Rows from block 3 of the text encoder, named by matrix and row number. Rows with one number belong to one attention dimension. Each number is 500 + 50 x the weight over its row's rms, rounded and kept within 0 to 999. All counts start at 0. Numbers have three digits each. After the name is the row's rms in percent of the matrix's.
# q: attention query (text_encoder.blocks.3.attn.q.weight, 128x128), inputs 0-127
# k: attention key (text_encoder.blocks.3.attn.k.weight, 128x128), inputs 0-127
q.16 076:500500500500500500500500648500500500438500500500500619500500500500500500500500500500500370500500500500500500500406385500603584500500500500500660500500500631574500423500500500500500456500500500500340500500500354500500500500500570500500500500500500500500579500500500396396500638500500500500611500500500500500500500500404500500500432500500500500500500500433500500500500500631500378500422
k.16 093:500500500500424558430402500500623500500578500500500500359500500500500500500500420500559500578500500500500500622500500500500386500354402500387500500500500438500609500500500500500450562500500500500588500500500500500500500500368397579543500500500500443500500500500603500446607500500349500500500500500500500500500500445500500500500500576500500394500500500500591500500500500403500500614500
q.17 076:500500500400500435635500460439428500500500500500430500500500500500500640398408602500638500500445500500500500500500500500500500500500602500500500500413398500404606608500500500504500500500500420500420500500500500500500500500500500621500500500500500500500500500500500500500500570500540500500601600500500500500500500500500500500638500500354500500500628500500500500500629500500500500500383
k.17 075:500500500609578500500500381500500500500500500500500500584500500500431500500500500500579500500500500500500500500500567638500699500500500500500500500500500500500436500500500500574374500500500500500500500500500500500500500427500423500395387500417500500500500500500500595500500613500500664418500615500613500500500436500500500565500500500500500500500500556377500576623500500500400500500500
q.18 170:430595542500541500500443500440500500436500500426500500426500387500500500431538444500547500500500423500391556500429543577605541500500500451429456448417500571500568500561427500589500560447500456500500468500562565539500500615419500556500500500433566500633500500500461461500500514372500500500500500565500500500453457500552500548564544552443461451417500600469500500558500500432628449500548
k.18 149:500549500566602378577500447433425500500500445500396579560500500421419438500466500463500500445500500483500500441541500582500500620564600500500500451560500500500456500500421500570431532500500449531409437500526500500500500500590618525500500500500452500451500500547500500573500500500590500433566554559500500500500377500500564619500500500583500571587500500450500500611500405563454500500500
q.19 091:500433500500500575392388500500589500591500500552500500500607500500500500608500500500396500500500500500500389500500599437500500500500500500500500500500500500500500500431604500500500500500451557500500646615500500500598500500500500500500500653500500430500500500396364500500500403500597500500424500654585347500500500500500500500500500500500500500500500500500500500500500500500500500500570
k.19 124:500500500609500581500382500500500500500500500500591500438500500500581500500500500500500450576500500500500500591465500500500431500500500500500500500500368500500500573560500500500500500613500500500500500448650500363500500500405428500439500500641500500500500500520500452500500444500500500500500500407500500500500500500500500451394500562325500500500500500585616500500500570357630500500500
q.20 096:378500397500393500500500500420500500500500645367500500437579418500570500500647500500431500500596500500430500500442500500500500500500422500500500500500500551500500600500378500500500500431500500612500500500594637500500587574396500622575500500500500500549500500500500500635500500500500500500500500500500581500428500500500500500500500558500500500500500500500500500606549500500500500500500
k.20 117:716500500500500500500500547500598500500500500500500500500379500417320425449439434500500500500500500500500500500500500500500500500500500500500500553500589447500597553500585500582500445500500418448500500500426429646500433500500500500500553630500500531500500500500500500500573500500500436500500500500593406500500500500552500500582500500500443500500403500500500500500628500581500602500500
q.21 096:456500500396500500500500500500621555500500541390500419500500500500592500583568582500500563500500500500500585500454500500500500500500500399500500500500500500500500500500500500500463589441347500500569500500500500500500500500500500500365500500500629563500435643500367400500500500500500630500500500500590386549500500583500500500500500500500500378500591500500500500418553500500500588500500
k.21 084:622603500580500500500500571500405500500597500574500500500393500500362500500434345500597428500500500500500500500570500500570500500500500500500500602500500409500571500500415500420500500500589500500500500500500500500500500500575500500500573500591500396467592500500500500500500500544500500368500591500500608500451500500500421500500500500500500565500417500500500500500500454409500388500593
q.22 094:500500549500500541500500500500500500500500500500590500418500500643558500580500500500500500500635500600500500500500500500500385500500418500500500500500611500500500500401500576500500591402500500442582606440500500500565500500412500500500500500500500500500500500402500500500500348500500590560384500500500500399500500500611500500409500568500500500448500576500500414500621500459500500622500
k.22 095:500500500500500500396420500500500500599500500409500530407500500500500500500500500500566500500401500500565500580500500500500554546500500500500423401500500421572500574605500500500500500500500500500500500434500500500593500500500360500500556500500500500500416389592500500378500630500500500500500500500500500500500500500500449500500500500384500431500500500702596500377500500381500500500580
q.23 082:500625500500500500500500380500500500500617500500500500500500500500500559500500500500401500500500500548500500500500592500500420500500500500583500500500500500409500500563411500616405500500500658500500500500500625500645500500500500500500500500500500500500500412500500413500399500500500500414535406500500500671500500635500449500500405500500500500500500550500500589393500500409500500500454
k.23 093:500396556500593595593444566500500500500500445500500374558337500571500410404416551500500500500500500500584500500570500500500500500407500500500500500500500500500500500500500388423458500500500500409500500500500425500500500500500500500500500500546500402577500500450500500435500500420337439500435500500500500396609500500500500500500563500620500584500557500500500429599500500500500500573500
q.24 074:500593500500500629500500500500500500500500381500500500433500500500500500500500500500500708500446500500500448500610606500612388500500351500500500328500402500500500500500500500500500500500500500500443500500500500500500500500437446500500588433500424500500500500500500500500500500500500500500641500500402500500500500404414406500500500500500585500500402500500541500391438500500500500500500
k.24 074:500500595500426588500500412561500500500500586500500500500500500572500500500500500500500387500602500610500500538500500500363500397500500500500500638500601500500500500407500500500411398500500500500500500500431500500500500500500420500500500500500500500500500500500500500500354406500500500500500500500500436500617500670577500500500500500500552500500570631500500500500500500630625500500500
q.25 105:589342500589500589500500500598500500500500500634500414500500582500421500468387500500500500500500584500588550500548500500432500401500500554588589591591500500500500421403597500443500380593500500500442500500500415500500500500557500500500500500601400500405425500500500500366500500603500500500434500500500442500548500500500500500500500500500500500500500500500500500500500459500500500500500
k.25 103:377396500500500500500500500500500556591500500500500418606607500574651500500598549556362557500554570500500400425500500419500408594500500500437500428500442500500500500500500566500500500500500500500500565500444579500500500500500500500500500405500500500500599500388436500571500444555500597500500500567500500500500500500500500500500500579500613500500597432500500500396500500500500431500500
q.26 064:500500500359500500409353500500500500500500500500500500408500387500500500410500500500500500500500500500500500500500500500500500500500374656500357500500500500433500500500500500500500500500500500500500500589500500500500500606500500500500500500500500500500627500500500500500500500500500500359500500500500324391500500500500500500500500552500559500653500500500602338500500500393500500500500
k.26 064:500500500500411500500500500500500500500500500500500500430394598575500500500500500500500500500500500500617500500500500500364459328500500500581500500500500500439500500500500621500500500500500500500500500500500500500500349500500382500500500500602500500500353398500620500338500500500500500554500500500603500500625500500586500500500500500500500500500500500500500624500628438500500500500500
q.27 092:500500500500500500500500500500550500500580580392500500500500414532500500500500500500500500399500500500500500500500500597500500500375500400500500500500500626576500500469425431541500585378500500589547500500500500500500600500385563587500500500376611500500500500500401500500593500500500364572383500500500500500500500603500500500500500500500398500532576593393451500500563500500500500500500
k.27 097:602609500579500500415398500500500500500500500500500624378500500432500500500500500500500500500407372500500564500500574500580584500500616500591383500500500403500575581500500500576574566500500500500500428500500462569500500500500500500500500500500500500500500545592575413428500560500500500430500500500569500447500500391500500500578500500500500500500407435638500566500500500500413500500500
q.28 100:442500500448500500396500500500500500500500500500500500401500500500557500500634547592500500500500417500500500500500500500626500578500403419500378500500624500500623500500427447500426623500500500500568500500500500449500500591384593500615500500500500500500569500427500500500500435404500500587500500500448558500500500500648500629500500500500500500566536500500500414500500500500500442500500
k.28 115:500582557500500500500458500500500500394500500513500500386455500500408587500404405500500500500500440500500603500413500500500500500500607500500500500500500447500500578500594500500545500500500500500500500500500500500500444500624394500500563500500500500500428448628558372344541568500500500423500500500643402500500500500500500450500500561351445500500417500500500500500581428500500500500500
q.29 119:500578500500500431539558417442500500500500500396436500557416500500500500500500500500500500500428500433500564500500500566500500500500598408500574411500500547561421500500376500500430460420500500578500500500500590500500609500500621500579500500500500500500500442500500500500500604500500328500563598500500645500500500500500500500500500500500500618500500500456500607634500500500500500417467
k.29 126:559500500500632425572500500366500500500500387500500500500500500424500500408375500500500500422575500500500500500500500500500558500500579441414500500436584568500607500500500500500500500500564500430500500500500460613404500500500500438500428500500500500452500663587500437500500500405648500500431500500500500500392526561583500500598500471500559412568500453500500500500500500500500500500500
q.30 045:500500423500500500500500500500500500500415500500500500500500500500662500623500500500500639500500500500345635500500500500500500500500378500500500500500500500500500500500500500500500500500500500648500500405500500366500500500500500500500375500500500500500500500354355500500500500334500500500500500500500500500500500500500500500500500633337500500500500500500500500500500500500500603500500
k.30 062:659500634558500500500500500418500633500500500659500500403500396500500500500500500500500500606500404500500500500500500500500669500500500500500378500408500418500500500500500500500584500500587500401500500500500500500500500500500368390500561500500414500500500398500500500500500500500500500387500500500500558500500500500500500500421500500356500500500500500438500500500500500500500456500500
q.31 094:500500500500500436500604592453412500640500500500500572586500500500372500407500422500500421500500500500500590500500500584500500500500596500500607500661500500579500444500410423500500500500500426586411387500562418500410577500500500537500500500500500500500500500500500500500500647500454500500500500500500500583541500500420500500500500500500416500500426500445500500500500500586500500392500
k.31 092:398553500500500373500500500500500500391577500500500599569566500592500448500500619451500500430500500500500500354571500393596500500412500500500604500500500500500371500500500500591500500500500500500500500500500500500500500500500639500553500500398500500500500576500421500625500402390500500500500500602500500435500500419500500500562500500532500548500500500500448500500500500500392500422500
q.32 070:500410568615500581500500500500500500500500408603500500406500500412500500500500500500396382564500383592500500601565500434500500500500500500500500500500500500500500500672609500343500500500500500500500500585500500631500500500500500368500500560500500500500500500585421500500500500414500500500430500500500500500500500500500500399500500500500500641500434500500500500500500411500444500500500
k.32 052:500500611600500500500500500500500500500579500500366590500500500500500500500500500500421500500500500612500500500500500500500500500500395637500500500500500389500500500500657637500500500500587500500500500500376500500500500500625500500500570500500500500500619500500671500500500500500584500500576500500500500500500500500406500500500500605500605588500437500500637500500500500500500500500500
q.33 095:500596441500500384500423369500500500500500500500426563500500500500500500500628500500500500452500585566500500500500562396500500500363500500500500451500411617406500500559500605500500500500500500500423500583500550500500500500500551500500412500500500500500500500375500500573500500426581500575500500500446449577500560500500500500392500569500500500565500500535500639500623500500500564398500
k.33 129:412500419463500500500560500500500424500500500500500500500629549581555500591567539500500540463500500532500500404500500525500452500500458456530550500612592584500444445426500561580500462411379552560500598500449500500410500452500563500500465500500500500419578564416500500500500500500500554523500500500500541500500500500500550500500409500549428500605500418393412500500596500627500500556412
q.34 108:555500500500425500500500453500500551433500500500500615395500500500374500500500405500500500500500500500500500500594426418593500500500500618500500500500462387414500550500455500500500500500500500500355500500500632500500500500500500500500500500500500500500500500634500500500500500421500400587500500575500379500500375473500500500500500655392500500500500542585500500500500413500500500392546
k.34 101:603500588500500592594500500557554500571500500657500500500500500500500500364309500500562350500500500500500500594500500500500640453500500500500500500500469433500500500407500415500500422613500500500500500500500500500500500440500400389500500458500414500500500500589500500414500500500500599500500500500500500500500500500500500572599500444500500500500500500500500500500411500603500500500500
q.35 139:500500500558454500500601406596474500500551561594500558500500500581397563500500450500552500500500571500500500459500500500423500500500612500571570500569500500500500500377500570500500370566500500564448500561500441500441500500566500500431500574500500500348523500472500500500419500568500500500429500500500500500562500500449441441402424437500500500586500401500387549500576500559446556500418
k.35 108:500500556500500500552500500500500500500500422500500383500500500500628441500570565418500590500500500500500500500500500500560500548500422361500500460500558500632500500500427500500500500500402445500500500500500500500565564500360587500500438334500500500564500500500500500500544406500500500500500500447500640381372500500500500500500500500500500410500625500500500500500500500500582384500500
q.36 100:563500448500500500500500500500500500552500500570500500500500500500307500500500500424564500611500500415500500500565409500500500500500500578500500500500500426500500500412500439443500500627500500500500500455578500571398500414586500500423500645500416500500500571582431500421500500589500500605500561396558500565579500500500500500500500500500406617500389500500500500500500500500417500500500
k.36 117:500593500500500408500500500400500500500500423500500413500415500500573500500500500500500500379500500562415500500500500500500500555500500500395334500440448500567500448500500500500500539500635500387500500500611500500500569500500402500500500417500442448500585500500617500561500582500587500500500448500464500500364632500500545381500500500500500500500500500500500562500407500500579500500500
q.37 111:390500500379500541415500520427500425500500629425570550434500431500625500624500500500500500432602500500500500584500500539446461500536500500500500424500553572580549500500500500500500566500500500500608500446500500500550500591373500500500500500500618500558500500551500418569579447500500500500500500576500500500412500586500500546500500500500500408500500500500500359469500550431500500571500
k.37 136:433500459500437500574572457567500500431500560530537500500500500565567500500585500500500500576500500542500500500500500555442421453433500463500613500582500500500446500411385588567420500438500500500500500500500500440500548500500601500592500541500500565438500500500500500500455405500441461574500626460500500500500500500500500500405500500500500562500500500405347579559623461538500390500384
q.38 107:500557500500500500604558500500500500450500446500500500500393500500548500409500625500500500600553427500417500562500443500500500584411580414500438500500500500500500500500399415500500500500500500500500500500500500500541554500500588447500500500500500500500500500500500620500573500351417500500500500403390660500500500417564626500500500500500500500576605500500429500604500500500500416500500
k.38 104:500500500444500500448435620500500500500590583500447500500500500500455500500500420566500500439500550500500500411441580500500500420500500500500500547500606500500500380500581500500500500381500500500414500500500500500465500500586500500500500644500564500482390500500500390500500500500500412500500453651648422500500500563500500500500500500568410500500500619500436415500500410578500559500500
q.39 108:500500500500500500624500500500417562500500500582500437579500582567426580406500500500500500500418500547500500500500500500500579440423500500610447634500500500500500419387447500500500500500500500583433500569500500459500500500563546440500500500538445500417500399399500500500401500560500571500436461500558552448588427500500500452425500533500569500597500431500377583500500467500408500500500
k.39 111:589500500398558500500433500500500557500500406500500500500572403418428500500411578500500500500500383500500500500500500500500566500500500437351500428500500500500584500500624416468500500545500500500500577500500500500419500592500438500500500500500396375551500500500500500500560500500576500500601385500500500403500406500500500500572500418500500397500536500574500500500500500578500622500561
q.40 062:500603353500500394500500500382500500500500500500408500500500500500500500500602500500500500500500404500500500500500615500596500500500500500342500500500500500500500500500500500500500558500500500500500500500591616500500500500500403500500500500415500500574500500500500500500579578500500500500500563500500500500500662500500500335500625500500500387500500500500500500624500500500574645500500
k.40 070:500500500500435500500500500629500447649500500500500500624500608500448395413500500500500424500500500500500500500585500500500500500500500500611604546500500500500411500500500500500500500604500500500500500500500389500500372500570409500500500500500500500368500371500500500500500500621500500413500624422500500500500464500500500500500500500500500641574429500445566500500500500500500398500500